{"encoder_arch": "tdnn", "model": "contrastive audio-text model", "dataset": "strings of digits, spoken by a formant synthesiser in many voices", "train_examples": 39062, "noise_aug": 0.01, "time_shift_ms": 100, "n_mels": 40, "hop_length": 160, "input": "log_mel", "spec_augment": false, "win_length": 512, "tokenizer": "word", "vocab_size": 14, "loss": "sigmoid", "embed_dim": 128, "encoder_norm": "batchnorm", "encoder_activation": "prelu", "encoder_depths": [12], "encoder_kernel_size": 5, "encoder_stem": "single", "encoder_widths": [128], "text_encoder_causal": false, "text_encoder_width": 256, "text_encoder_layers": 7, "text_encoder_norm": "layernorm", "text_encoder_norm_position": "pre", "text_encoder_activation": "gelu_tanh", "text_encoder_mlp_ratio": 2, "text_encoder_head_dim": 64, "text_encoder_fused_qkv": true, "text_encoder_bias": "qkv", "text_encoder_qk_norm": false, "text_encoder_layer_scale_init": 0.01, "text_encoder_parallel_block": false, "text_encoder_inner_norm": false, "text_encoder_drop_path": 0.15, "text_encoder_positions": "rope", "init": "lecun_normal", "residual_init": "none", "optimizer": "adamw", "learning_rate": 0.0019, "beta1": 0.9, "beta2": 0.999, "eps": 1e-06, "max_grad_norm": 0.5, "max_steps": 11400, "batch_size": 512, "epochs": 149.4, "lr_schedule": "cosine", "final_lr_fraction": 0.1, "warmup_steps": 1140, "weight_decay": 0.1}
Rows from block 2 of the text encoder, named by matrix and row number. Rows with one number belong to one attention dimension. Each number is 500 + 40 x the weight over its row's rms, rounded and kept within 0 to 999. All counts start at 0. Numbers have three digits each. After the name is the row's rms in percent of the matrix's.
# v: attention query, key and value (stacked) (text_encoder.blocks.2.attn.qkv.weight, 768x256, the v third), inputs 128-255
# proj: attention output (text_encoder.blocks.2.attn.proj.weight, 256x256, transposed), outputs 128-255
v.64 095:477515508551518488524489415500483602458486530527575528578436566519626475537459382499499491479475476529504468511491464416460483544457498492454461490491537493520469440488500445508538467468466507548421554488529517469526441524494541489531431532518535504526487571524556483485440529538468385532516534491541458513555524495483490517475493532468523598457538485515561492483556506457549487458497
proj.64 097:447483531569507528464674462413516508502480488505499515513554404504491568497515488501511438491493518421543464560544511487425489485509562567477443461507480502491497414464519490467536384521571464521493487531501495517480527522492480508489478503467610526489461523524474477471455522477435588501440514579533488552506499424509483454495521468518516493441526519476445449510480508467453507499512
v.65 113:487480474522490502516466443395457487552386535476531450522530579507513488543489492554470440446489528500538517489509488476455464434556432461473499543488550505489495507452426529464469534482510516576465548532498531529518502515494552482503464534544584481425444573515503526518496543483477541495515557535528524515464470470523518468478478481457479489554465544414496523570521508379467567497526
proj.65 104:385468516501513498493599488468518493505482499492525455381489485463491494499582448486510551495482494427431511487444493489553529472518522519511528515496502485505483498515512504537485602506495516519441491572488448501510484526537507515531484507489462478434495479485470547495415508467469621486470511458492369468502549495471471481486537556522558521529494416517523439578481523577556557501549
v.66 107:488515489514491536514569547525572503522551540543502567530515440449506519511514546551565467497510589507529498546508537500493521499474509502508523460496437474458553462511494538515513433485538526514547423558515397493492466474536415479573491442569394511561488452520517500467514505482509440599483438449567500517500565506517489529484490593514543500494548480477499502594465503556474461466460
proj.66 100:517444487447527500480452451513491499507475487501423501514489537534507493458459452499496541500510495459518504496446503488504497506523479499529538513495495446517496487480508478517514466486434514566492549508485466486506446510480482505480491477517483534535496495510543512493513518446552463527540523431525676499488529520520427491524496536526528502508514528511541413474508461514532434481471
v.67 086:501500487560424521457452475463455521505356518496471545562429648505494497554463441543456495494536500495479493456533440473442506523530488450538499546473547514492424496474542532513499507523497552443492565503451536528495528475510456508571413570536491500477523556467476579491498479524513526593516547511498571448454477472531489478480506497473475449546502577420572531547475517430440474509487
proj.67 092:528555485556454504509626526513524505519525513515602524432509543503514478486619443495502538499519498419478518541437532529504510464511493548492516529501507476481533502524588486474507507519431497503480504544497472493508512505505478494493486503503450497500513502535492528490414500543404644491449469468500398495491504446510461515479540494492580488510464400518517483606509528553520495479501
v.68 080:501423505465555513473479526488579488538526473461553540520510466478435506506465530515496563494482520491479527545497421443507560480457521508554516470501407483525495416464529516502525462562551502547525571492498476500512474506528484574455500453502560507521487468453455444537457491505488502555498408468527477497488530514468500462470513446474459519520497623544550465466468488490523585456499
proj.68 083:499535484533523471491466511489485544494506501449485471493431423492536453478512537532507478489501496473503468500366515490585477541494540555458571520470483474480496484415517547520510502505488504491444507502544476491476515520540478460503530490510462523536471482525577467492499522490499495519500505482480590494482521483515496516489472558555500527561516531484524487476492516468500460486509
v.69 093:469482529436553495511531514457501451495491492524575439495565434520497505499478481562447476533431502527469535554479579493526460462604435485506463517479497494495533477518349511430496503439491468549496515488509456511501544541493505564500551520439640494504426482511514530535595544487470579428578550504527498490485472517453527498542456460527465499521453497463483511533568480471462545561507
proj.69 098:413465505442536509506474400529474489504509511482461501465503444494482488482482474507509626528518506503406471437447490498591486518494486487432560482516475492488504557465468540544510666501529466496383485488489456487455508522481539492491520525504469466494503518464499554508516474471515509511582467439493495489495532559521557550513499602515473471536518481514518431490510480516575527479574
v.70 083:484532457503542455471520574486561505484544441511518608483442601506477497509510527456511452523469525473482460487517481438461531490429506428557466453545486470517402504443505443499574465577466395468512529515513495570499556495559411496497480469485511529514526511461445556508506496470549511562507406480489481573491524528476481501491523495510444402539440528490523500491451458582528482497477
proj.70 089:596483493550502493525496561495508506516452523474472481548432467486538523494543514505518545509506500406469500521521507514404469470526503552491429495519513501498495390527461492497509446528519513492506486430510428538538441502466505497506481499511515472565475496533471513510494527651506496505409489500511608491507396485505477512520507433492551515515478549526501533579519502509583477504520
v.71 078:532482480601516543493490520520488518516453498540547524604518503511519443478469426555562531556530513570535474543490490503492464501577462549436479543514476513471533449520515561535488487481553528538435492535508466506455481456517489549530503542528430520558580489527524485442502534522536424527501550493507536443485529493506469522503533508477485554492499537437512553586508514525452527460463
proj.71 075:499434508583540534533565438490495488506521486449555500499470588492536492483511437502468516489480491408463488446500478536548520546478489512496596513517511377516491512530548452451484597490463522516467527551487423473510507488442525485489517483541527505468490515467466501535442481442437577524465478422530525482506544547525456550497436480495504492493529462480485493496506456528495410511550
v.72 101:495476511493488490516452531476487418480418532556460491488527501474529558532503417468469481487580503486453497518510520487469530534616504467432453545432530545493452522483434487456484538458462475484533457449448489523540513455539439462548523562453492506467479508508525557465541544458461531480516527541513554486474514507515491531473466611515543450524473483475516533558549446487497434546513
proj.72 091:558473502494448485515511450552513494496501497482520522491523572503552441535470450547453560481495520480487450461509501489485511511509494434494531553500495434516512521576539457473491561499512515455596505497491486509446485470487500497505478511491453459556536493483486608501562512523504546507558492489487493494487461544472542501496502505517547517476500476503465425512505424507596421475457
v.73 100:512505527546557497503494517584492514416568500535505568586499448501520465485510488457500555504478509505467490542467472467472505532425533525500462450509504479498549454531545449529554440490514504435474466531541431449440421455513480512535482459492444503579535444530514469471499457530506452529519491480524440487540546473476446536488536522536578582403596447535467471467497502590518466426432
proj.73 089:526430500489480490527539457475478505509501519528444478552538511508460585525448460513460453460494527514549498502576486539416481507508490475503512509470510515487491438495546497483521417510561473487500540474500534498480523523468489503499475515501588510551443470505559444520508496512519420498526510528490640554533512436538493485528479447497397486406502592495476543446479481444426443482499
v.74 087:538589496595497520490466463478465538562427489446511463495506542502524497507496476532492483528518534548483493470487556538474444481514487476497554582547518516425488598518491491475493487472542493504512500522453506578469563452521465518454487527512495495489500595484501523495560496500479507520528581509478563445442438516448538541537495504480431426550445451370475596596518462447422447545476
proj.74 089:509445528512369499502478447467486472515488506500631482487445549475493556477619448466535537526509477494437507488505512516480483499495434475519553533497489432478498508583430531492487645495476512515469518533478455494581454483521491529538499494532490500499519464473492587516478491544490568491484505422512493483506556481511464512499499471509523510537494467515526436581488520612552532493549
v.75 101:525582506592506552509531444540493537552523441432497511512461523494532467497500561554512507477515491560577436425472513495522485544374453552508483505537483474492536550505520476525501493486507500473453485567488556511426514449501500517451453442544428516519522505504449455475470473553506493464517519485530458535515512497449514505517562423515493521464489399467495494442504503511434496489513
proj.75 102:521467511486503543511487547499504475513498514569492486584488555501481601467545541511516487522530508516531540490596497516437494510514502471541416466512468476528540439553410509527466455545482530513415519505494509525606479495513490508526530481517546511515487491494533378497480524530568437501451506543463527498525526432519435499502489440464436500482478563492496608550472570514483543505476
v.76 081:516468561534515513482447514502448541538517495453469432496542393494480475490549501496457620532453482419528483475453465534504469487513544512491559535505534492471546458545541553521518469456573537471522482513489503495453457426483510549487533501488483446532551442531487480515516446508462559449441535486468481442535443506489539572452548560524474518466510442521411498500536513580476518470532
proj.76 082:462542490438445480461479431566503492489491468515607491527548530524491510509463524477519449547510472567472470521507493484543504514512459427500611525499472510477506615533534523542514555500500499474502443556506557457498541506473498502549479503510443559508505457468564497518504475430493502500649469529496463459488539492523508442499435530481368482513482502476485539463525527523448485492506
v.77 093:513432544445459503481499415517417441480481541510497443500492472520571475476459511466514498485520437485507547519482480550516474505594486562494497567460512537482561532512553504555442566466474524545450452489507555471530409502451522415540527523425507505451520520530525461518455489486476506396491547540462507488530489484540495494509499520511490541481517493560524454473551569409536503528490
proj.77 091:487591510455453509454492550504526513502500506476518523452550526514506446529418504465499465502490544586560459497489531527540469503511521468500552494482504584501514539564533469497507469472517481463564489557470586531459511512532509486531501506473434475451495476485409485485519525444529464495564476517500369504502496526501523505491495527519470514478516418484506554420534508541432507502503
v.78 084:496482488485506507474436544457525489483487440452513436473528539501413506505472501488416594536538472568456525482500465530493466493441536474566492500545489498453425512546502485461550572501515510463524581503427483517472535456506498610433507529504583554470504474452457535566500425527515578455499500473499486518456428530482533468448486424487451416483463523535527520435486418477497547565547
proj.78 085:524560480562469508489514511596496519490503520518557523424423458525516467519572534502509484502482491552450492512447506484531491498537510538497469475463491516501473514467502514500511530484517485430450455472515506478534560472483488456527515461499492510516534511463582482481499515549449500519515488507491422487513537497459515547529493497455471531545507559495529584539514521456505498506508
v.79 079:528506514548492517498529504582504453380532475552531608575479480482533526486497513451533514502506559499490495533533521526517552491541470493522400471504437469522514505432495461522508470502484427480469461518500411469525449493541400471544493487495416532551546476516498504466531531511501457529507462481541437537509576494528438480561552563505583476514543485520477489539460491603522431469404
proj.79 076:611494491564469504483453453482526482502510498441428502560529576534535513506446436499488522485534500424582503473537478530410508550505466517449490454506528387528491503514537454496507403477507490498522511465507484477463470507526475461497493472490530466580484538504476494528521489547497468485468497504518649503522519521479496510480470408466551492466516485514492550434497448420518419486497
v.80 101:428475547455519453472516477555480449422574424537558503539512469494484510456525485439464510510490498502433505586456482471498527522447529533504416473493468472539518472515512447489521463508468443460473503470497477405480450495470536519462494467435554532518499380496518458501473452536515486445523487456489396538522529508502472483544473455503513529432538507604509475374504500534585539519510
proj.80 103:496493488521500528493520517499455500499508520473437508538522420519462489508444496488515406522534500561547495511503504492443501507494530532479397435481488569495488460410521534481517404490585538441503489444482524488463536510539481526492496495478537453523472515516532416513557514514494428486544496604500520499505510550502578472487484464447378455468545557483514566439496460407428486483533
v.81 117:571534529504465480525479510545549443437482466454486483487488462483483558524530481424469593540530487483414519488490457546500560482534568442569496517528461517503425530524490449463558509525480451449497534468416519523496514498564429544477525501420530545523503509441476506538488472568467518479530477528445501470484470535494451471499479513468486396506476567579504514444488463489529427535463
proj.81 111:547585499458393521490444485563493501514505490444562504531428485535490447482523530487508439517521517589471462528457526480480507533474519502489504482482507429510476586502530518449533523487519518414493497468470531517479515492520504507514531497513399525585494478518470483463522490569487475516551455498493483433489514489500585515480436450517474495528506498518531596455524538510483449461494
v.82 089:486474501554525473492493394492491535504463548529585483579515457534570464527468436556497459487479484524481517565488537488480478487547528472471517549492558514504497381502471497449502456444520522560419541512514477472517490588477528487555486519496596499551478565534563512520511537575469428556525553525542480474514515477470481520503440535519486504537505481515513504560569498485516521500436
proj.82 095:332473538466543496480544371454498484512535478475550487469534432487462517504541490450512483522506487513499478510497516541492517486484520518513572512499526478535489528474574517509500510482521483529424541515539519515434512474496511485502503497535502518474489498466483576482474483436407589503556484537526527472503544456559435490505467567529497444495525519481488397456487472473507495459567
v.83 093:487539429535476496475513456423455484505450526485541468524469573485543519537508518543492473504497499553575530449533530520505468513533443499473499524522509487506525522432448484451421543496480483548384567553433509511510578527509525502509502535523537511500482576455458483519513558506527536522515528493516499529456473497492520474547541433475466423520472498406453511555515499417446501555512
proj.83 097:471543507491535466491554468503491502498463507495511492452431505465510543527593464499484558491481516424437560420485498493520462487500480532510493449498512427512495464524454470520509606505429524521393504596495426480578466515498528497464501493488431455460513533489457506499424500498532532484432527454503415477511533510494490554510530523501585486580471405491500519558483547540562563474520
v.84 072:469473541369579465506534539448462539445558486544525428416531501485443458487460553509477483433488454569503523496458531411574461534487481529482449460513463449491535505521503526481535505509452498499513508460592546438545482558458525544508487508478530520440454410501526555441567433477524562492479554534505519516460494504512585480454499429548454600517508470442501478437454455500538545431545
proj.84 077:527404525531572501494445521413518485475463513509440487500581444480487573476484561522494499509546473519518437497518516513487472472482451509484443576522503551491478459449436551523519498546536531508535464456493507494493526575541487466485470493525619437463531461511498453522570500515496460484460454509506495563514446561497516447477458556503437542500517602490513495550493463530474553523506
v.85 094:501579476515494485486509510452500430550468461518545407508535458501495488484523491497479456525538516625497530543476575529525422472559479514464512494539485518421452494547405527418483509445518486516443504520448498487508558531461533550480532513510615493492481444497503582537561506540489573437558534517532505527412494518463537492558423458522487374498451497442439509543527464454427537592563
proj.85 100:357443518413545473499453456568487485510484499484501501492490543474480488482542480479484582463539506565371448397532499493581516510507495473477510500505502452517515541475494513555518662477437515524433528508503488490488460507507535501495539489533476496508518499415528525491496516524461488507584491487513457469494549579527534560513468535513490503566533532495494472504511472554587525481510
v.86 102:499512521428482525449511570432505453545515483475383486403489500484435523494527614460467462495479471381498517492509525507518492478457538492502474474527523543480531567531529488526443569481481499467562437520513558533499532461516485421498550440527492553472545456542462527528469498469518599474412413465499472537474503521490513523440489518532504465448468421551482485487416489574486542506569
proj.86 097:485524492486502451499401630595511500526492528552505524504464564477496429546505527493517586502464496559488483523520491474521505508522494417511426545510491621489501450579475512515481451465435480485557490474479545512531474490538488499498522480490479487493498499532531513490553513522601396512563491486488532442520461546502519490527516549507499465502460462518494569555490549479537499539443
v.87 089:502478410507464529486518463458486554518494575528433537475455563510581541526473498491552487507492517465556448422533426514546552514542423512553582495525535503568468493439523493526468476578515500547483478509494527541525509583491516448545457544523463471458484621464460447509460525458502422568437495523464563503529514484551524535525554510520479506540478566470474512525553540446535449491503
proj.87 082:556553522540490518503563503504485519519483481489462500481476480515514520534493563523514496498453499375533586497523524522456493492461494599527605547521521520488506560561480471521488464510488470541558540542521488533544519479551518503465496479455466557475492486544392487483458496496564556519371497460525445572473539396522451497500589500529587483488455403496477479511491532500518553494517
v.88 096:463531488557508496470497483445488590505453528508472526528503579528555510529460433547488412425546485591515430441543526483484484529478451483448505505473548462559501488449487436480573526488488462505503520471494505478498457517489550430534452568527480458469451556488476551462479539500494420528557549492505544487522473470537536520502508546513519566512478420441513505522579475480557448471512
proj.88 099:549424499545503535517592501455514475523526482526503466492534455535488567516480476511492506526495496402574520509593494483385495425500527477501478523472479483481514422508439476473496429508618519504557475523493509464527525495460478508482512478478625502504507484538460531523530501492448578489420502585487467562485441485525484457535544454502531495466477558514528460533502435437492500492474
v.89 119:528572451565526477484527580557608505496547454502497581529457515468449497518487486527480557525483558487458466528489474493465551493448533438588456448553466511517419513500500461498573463573508433459522508484504464579448558468596396538473499456511475529579583520426468547475561495533513477562557436502498501520492496545475462494518493507512512415509475521490509529541453415545516484473440
proj.89 111:580499485553477488506502458489524498493486514455475532549435524503508534473543514494492529497490495408478513525524526498418524491503507515486479529508524421512510472500493459502501540530511488468487521417500463504541486505496501513476501504474494516589490461543494515517540497586523492485463496497497671510478423447504486489490472432488545503524462548477518512558532517513543429502520
v.90 089:424466470328518487511540495426443436549486489521465421427547480524441498485483567521482451485477476523567525479516535475571447462507418522529543505495464474494538527521469571486421557529487500574511508535526539503509501590426560539489504487514552450401441479500464463531499510461487583450476504482490511515472512524512514445531507452480449503542469505500504467469517544453482558592534
proj.90 085:442495469480621481484410550596537475511504508506431488451464461503543448491477518483506569521476474486464522418420473501640461570494464532529509466485445563512487534496397512543526550472445503525478482538502477529523488518510513492480486552479443504412511553511497427504489495424568461496493479416474436504468501498505515557525517566567475503519532524493508520503512533505516613553497
v.91 075:534510527442524501533497482509483467545493525492499491484576361482471525445548523480503550548489493470469526510537495582568451470547468534452653539498473518508512487556495549474428488466510568488557442477481518485500483519483485459477547485464524401507456474485527449553505459522501567442496515506436531462523503500515541544527486489492525503507499557555419513483504508558517488524562
proj.91 079:461498476436514476509433494578482506523490479540473522475499511504495425505457524501505468483495516598479499445436500538609523530485495443519561470524485477449473635489482511523516551482423502518495492533496547489477484505499497477512525511493422522531497507469500526498445492406544482504618436412516455495474539547475529537513431562541454497503517478486485500433528488512441517474461
v.92 116:523466471420417481492436555459488451453439519510453488454454565511452551512470469461470534505509477419423485510542413509436556483561533396529527551454520537507386515482519490467524542595442509499548545442472560555557516495557445478547490549466520496464514556462503555514452484456494536524464481513455565510498485504522470456467494558457520415562455621539527517506485501458567471506509
proj.92 111:570606464559441481510544548577486522493476528490536530492498501470515405512556536531513568499452491467518505565455478523485500480482503537469525562508504513492517543545566482484482500493478502452571485509501491489466446507479519468461483517489413500537519475537460577505489484581527570507484468493507404496494444444486488510516513499534600504454475425500501491547514487513488471507455
v.93 105:483484467521455487511502447517474525501483545547499549547417524487498481516449452500507503470506490424479455487552462493456504547495499501508480485476569492536488449470535477551485533559457550521393449520464559509528485522475534430541469495531465543505553566534499524501434521551532425524446454517503429520526546458489462474514514594491576527482563496571516485476516518490527515494486
proj.93 105:444568518539589486506588501525511506488502516480463540509594554459523510517479512533514450495477488497578514561591490511478497480503563496539464490505500552498463482532621424450499328497509486515552462530511573498497482500522504488494447535501462534463495494496493482503429506500461502492465508588480450510495513429499439468501521495529574489431500455508471506503496501488445462480490
v.94 113:503471518402538448487522522465470505475527490489492461346482530510523497499479534439503408473449460459478564496490519535546516524529504509499484544478490505534520530508520499499507521495452413501626510466578541483555491545473495444447533523444531485417459499455522497521545503433489517512492470534434588513502468489505542455491476414522408528546442544485559480436515487493587478502523
proj.94 105:567497482525432492521443587408490505522519511510493484518499415528496477478452548505504522513485507562516487503459509517477513442498462486486467521515513603514525420476372559484485524504561488487602531393539464481494543503510495474503476473460598494480524503559385490514571494565524485501429488483527444518509348537488546479499542552498471490476515500507480499482484466484461583520527
v.95 110:528532499552473485537455509545531423431484488520509484585520453464430495474499499500468630550486555473435535567490467533464507467515536448522425486507455499466504496547475478478522523478520484463412488493459444519452542459528427588484501486452543584568557470462494509511540488561493559435529510486516402491447498495495451494511514493509500409474482523503448499517449452537446561512439
proj.95 110:467506522502501496487480414634498530495505496426511471511497549518483475494548444484497520490529476481429437466430480525542537533487508491456524481505494377487504527466585472536522626496486551456398450511494521488505492499501553499512509496523401486543506492468533490484443489543483480487556486474495554440506588539499504524504439445481518468568527438506486562515501545545562430492544
v.96 080:536569485575483458504536477502498453546482505567470578521506479481562489531585484488556374512544475538533515498509538526509463491585478495444546483467557549472452477487449521454477439458477491547505437504541550532512551576485492392498492477523501484502477532546518551537546557538501444574537500503489482484438525507522503554515484536491521466531518407499431525572495523546449469496534
proj.96 074:406443506415545526513450444472511431480518526522478487516544536551494524497525463454506518483525462532417476490582489491483520500500492445543472552556498491487505475509482460486453568509454503560499568503472431510512498433507575468486507522446538553551547483475421552469460486548526542500559502584492587494485551502480475515465450525540560481447527558524491396478467431559564523502506
v.97 076:508501493470566533505511487470528490531536490584597539530533496498480472464491442507538489482472506578535545543480484435473523461442457499489416435515460479530472404500503504515513471540557476567467514472563423458520483520482537508489509482550547504514521447511494475469508495474508454522530449474513460528489529524504485460463509497496510529516518539480537463503418511570534585347459
proj.97 082:447436477540629519526508513447491511464496537427408482484471429501435538480511488478514508517493521396482476425497472489534468497511508520482485468528504525497527425426481473497493512499500525518504524450505449521503570519499510516556538540486588446495504550497481465508502546543505466513480523539505623522490473511496509533536505516495505563494530559495514454475538450467502477478537
v.98 130:543554459538513507494515559466551513579539446452465513455518519472423459482549552561504570529480523494511514430500468482503488501430532508546540473563458505471460486512527534506491522564535534485535553543491524530440568458543483592420484441583474489555521478480417477510500452500517568544504473439493504478468468548463503528444470454467450421508465523479492526505440471562426552527534
proj.98 116:525495505523547487460467544575487506491498500521562507439424491441500507497600488503497546494480511500442511473475503509584473505504513521524507494499502496487509521470442522523486595524373476511422490483495452511573491512539493499486525494502466524532522486530600466484438504532506520511501482429507561451495516479493451563490485448475513497574468547495496534558498576541536511478466
v.99 092:446494478495521495499505452409480559552470498494545439431543568539433443475480494562494474497487473578549500481462500435470419464429446512489519486517523427494474490494449553502483535507464543531518591513522514483472528529414600561473450547585555463509448506511484533479542514459526550504522581524540552509424454506472554471517476432468470503503475518407518499502506518492455544531545
proj.99 092:454422503538580512487545514456499539502550547523535498463502478460520513491580474503483570502483489420472534502495496518581500424481483501497490482493532563482473506457452532532500548520436512537460527489499417534539492503539497535530480532519554500420514525471551536511489539505458617507466505427520406507525491512499431547513581551511479509512494525491516403584483488506492550515552
v.100 117:470501476473539491491569494494482494517563482533519568503500580512527479498475555487580406491448538550573538482542521458576515533463431544536444427512414473538545534446475555574471507547479485553481536548533492475490506525454532518455471475514475497478502493462429424482488509482521507501467447463506492560470548498501496478549570391518429551514494517471509480483490499509493542519485
proj.100 113:569462493504560472501489575442519515485511508475393512484436440507506514505516550515498548482504481399510539417449510504538518474499476565486475451504502497501496390463423489521509480534427509550420541496496413496560519508508493508508516504486549482438522553539473384490467510485567438519358495429490524545513502516481506557501556552501507487513522484515486577495484544501531565517553
v.101 132:508504481534554532502567565466576490577521547532472595518532481485445477493495535547506476490474567502518467524512524486448520501448486461498465456514477489503499475505459524497537470515525471529569429518523419501461496483552450485538491449549428514572476452494504544462554555483514503566506475469544495504493532524488497530459481593510537487519491462440497514582491482580442507451487
proj.101 124:500387510484562486502482490485496501508511512486430512477507549525514490496446435502505590486494505409484470495515496488485514519473485487519513515455486438522511455471479507538508564526499499536462533436501424496538484487504484484496506478469566512511505508483557543485521489487530507526484506448500703509507431515498433458477477518486564489493496556500508410548470483532604449491442
v.102 102:489467453412438443479519498482446488551433517505475478415462621529561539517479449499511406489507482529533549457520472486507517520574469498502531506455515522525437528466546496525520573514460501506539549457495598537558555507515529478546472564514488511409470538478488524500492494452498507514492487526460622544477454500512529426496486460463455416569454564451586524470493549396504441555514
proj.102 096:570563490573501525522516592451494488473500499468545509477480488493497462505633542506482551502502484511460502523460520510511526474505477540513479513524500564485500486525455535464490482502439513493608510490494442531503473483469498501470477523507487500465520501513406518507502483576513550485426514492547354523518449489467528515488563479541571485483474491491507493555507478540514547515502
v.103 107:532498462532412544518444526482518457603410630476448476497538438476443536552547487548491567490507514443508500509541457549443482453535516474486599545470524540443507459534485530475500487460556590546554431524467485562512520470559460471567521513559465482504494508533527548520463521485501548553459545478515538400489463488512517482444448626489563465525491522442477539644508509513434498501526
proj.103 110:421508502474515467483502458633488497479483482516556498430492564502501420503508461511482558505481500490499481522433516504603507559496487473516618532522515449516518600530548505514499591513408506495470486573518513510509457495506523498499504504510397530515505459484516603520449520456505547491619485440515510469482544480502453510536499561529585511515490470505505400498496477532517423477442
v.104 109:482438440444454506458505596500529419520461487492474517491495552477436519514451547487490551517477529441471565511527402498465520486513549450589492492507466528500439518503529505526492552589506501508517542520489540534519546485584431564508508435503508565475544515484443498506459472494516519515454439494507531517448513518517464432475486522442486400530483637545581524492427482436498546527501
proj.104 106:542587532546512501502496583589507493514500493440507505457395518493524365492619532510494533492456483478469493509380501511588528542489529590494533540520473477516509487446565472488524488508432493464490478497526497512535485481536507521481491496491399550489498516554506474506446501562502492502492479427485521401498508482496479579493499523527594481538498446483516530541510534531536418471503
v.105 103:481443472458444489527507498589492500497542467507514484448502490471505483459417540507517502546525530533516511492501516520571496458547463512552518511498461506474544503513490484529488497543521502499518457530447526511505530500498476503496499526458482562457564593439517470526499506551507465464490481530498518515456523519492483473534535451535431467580472583487526480496446502393480493589452
proj.105 101:517587528511537476485490481523544487518464509446477496476391537511509478482501537488456601468530526564499526476456486520581533544469491522483549429469519480480481583520514435503509554502478482481453517496468542498532471499482479489486485495500474599441495520511489479500470472499535494519411489456488417488492561457497455559492484540502534513493516399473529572407508519519454540509562
v.106 093:503599513615521494516520509562508518549513486491499494562553426511508466483519491482423547511514507560488455502489606529467472521472517521475441484519477508453559501575461460481580477435539511453437475503449460512460505441498517522517477454517446493524496491565488570490523512590519508413578512514533462440523517508485487517526458566546526495441516360484470498548544437556438476555547
proj.106 095:423423546455505461493452448560484482478528521574522479472538562490489517485454462512498531472521467546484469500640516486481496501471490401536460531484485414519494520534504485528452537480541489507527448491524513482507481517481516518498543502545528499546500459443616520508525477489435422496603485562478577448504559548508498497501426466520476456523540617485508476488509485500512484472428
v.107 089:515505495470463502489522505530507407470465479539443565489486515487562524507515553442562406486465533436508518508534561562599535473546464501510423527501428510538552581462528478540481525474462444461522417494506493511533512508515464396512549477435473540450534507474497479559504533472553519467474420489467469565502523494536458465553538463507505521544495452518513492437443512487575474452504
proj.107 083:605512475428437497466418582470490510467527524494425480505479539485503490559449533502485504459535502521555542524437485525471520509482505484512465506512485507530513409512506511553544393495494486497565515470501559501504483498502490547491520518505459452462504542580433487460559495528575418515450497519512468507516516618493592480467508512519494469516466410530490609439510568504472507499500
v.108 105:519436501464526507509458558500501458502446574537452471488558429483390490478462469490462602516492484448483519527496441520410470489556550443487458527469518521445502469535462551503492548477501519508556405491516432543469499439533451538529518533513437474516553470482566523459534508426461579459482585515499536402526480536521472492412484562514531499498516518421482527610509518553456541477481
proj.108 115:507513480515501461523497488587518457469499499512554532475523570527510427488407482516496562511441513461445436490458502499575504509476455457479597506523508458484505592547531495553527663502478524469520499486494483476464533475477473499507505531512493491509507498440505596495540495502486505499566483399485558473518495472498548508486515529486516487501527394498475445523479459597519453510493
v.109 098:528588473587538499487459475515498607588496440443540498484459492474483476521505473522472603516484484555453485451472454477476446524417512516537539471585560476465442442538552478462558447550539560485490529527434571523476551490507552549455483465576532519533514526501461545524477446595511467518493503501466491474533495545485539521465474488521493461468494486515443519455494427509479487481531
proj.109 099:403491539511519542477496486457501524496526468529578514544523466441471531514625550478508453495504503568452491558642507495445506511494523445526456517466486496463534540491502493471453489561518494493463473485504598492551493513516499501509532504503534567560502460456560487514452535523421507498538491552537499493472493381545396468485469498483513503496486605502523478542466553528447580486496
v.110 095:468437505497484435531490483536492569449544471432497464416461542515552529517404540493518539466515518517474507482503498509525527520508526506539498503525452493531543522462574488547527511512507488479509532542454551484524475497541490506465473492460461510399545580445480467515441470516484430491472488528474499502529498486493488456473582429527487520521513572542573521434490485414552470536494
proj.110 091:569575519535403504492536524471514544511510494491539508570432437481520482505487540492508465518483515506520504571470504519470493493507500557499528502480497512505508498550471444465514432497547497474534514544484519527550516484489476515505468527448460561484524515569502460516512536514547495494410519532522419530521498453456496530525514550505521558486507458511479583460517560503387527467555
v.111 116:529536437519454535507486472458494506585483481468425531443491549467505504521537580550539503510481522479582505385571438515560481499457491534549575497541515505519480549455565540493468507576526562528503502527508603535517529506489488480494476487551449441494497573468426471515465522487494558564427489496492535507522485512480538501477583459438439484565443489486428529506480528485472502494535
proj.111 111:528561502466530480516516560525496470508508486571502466463421507477528503464548566526494518491455492456516571475498512506496471484508517523561534511483501484512534494537437508491497496511381514531495494579536477519614460509541491495506497471475475522468488492535455485519407502480562516488448507489472446508509527442485447521495555483545563493524421445529499544586520585556529550528417
v.112 101:546486525494482491509519474575470437441505502511491492540495489524543479477448532471516483523449498468579521514488480507571544481500484524551398537557424497511589544523511484535501499534554458518452486563515498498510489494500465511467527501445496551512509548447491433516513528537467554423505480527485405547465487488498480483543629415554463554522500496497502483501483524467488531503436
proj.112 104:568537501422454489496481488500511518510496489473409457498445503521502503476445536470503538542541478461442513454449484495523488502520494509470536402472511452483503450555488471516512553511517538466384482539488504518528498498487484503484496519506451469468495509503419417516480517512595425485437479458481467530531577485496504505490534531504475474495513365526494622455479560576511501492567
v.113 104:458484506454517461471514420529454494408542418501581459494480519500540473476489505448488455492456465513479517500496516476533539493508494518549491512473480461557466486474491486518490506514443457522437571498503518455510501570435551516467515534437635482459465513485486457555474490540519481463513474502526426601480517499506496486592505365516457544484508576561549456361506518450591544547499
proj.113 105:491535491496528499483511481419517543491489456483415479501512389467505524531510531520479446485537489517501531488475504495468520484478514569486402444483494532485475486431482476494523423467571496477469456525472552489447551503474487496476496479481492475441478557492449389481497498506497501494427509599525388521481501522497577484504500490513459486507531505489488575470497481428436580482594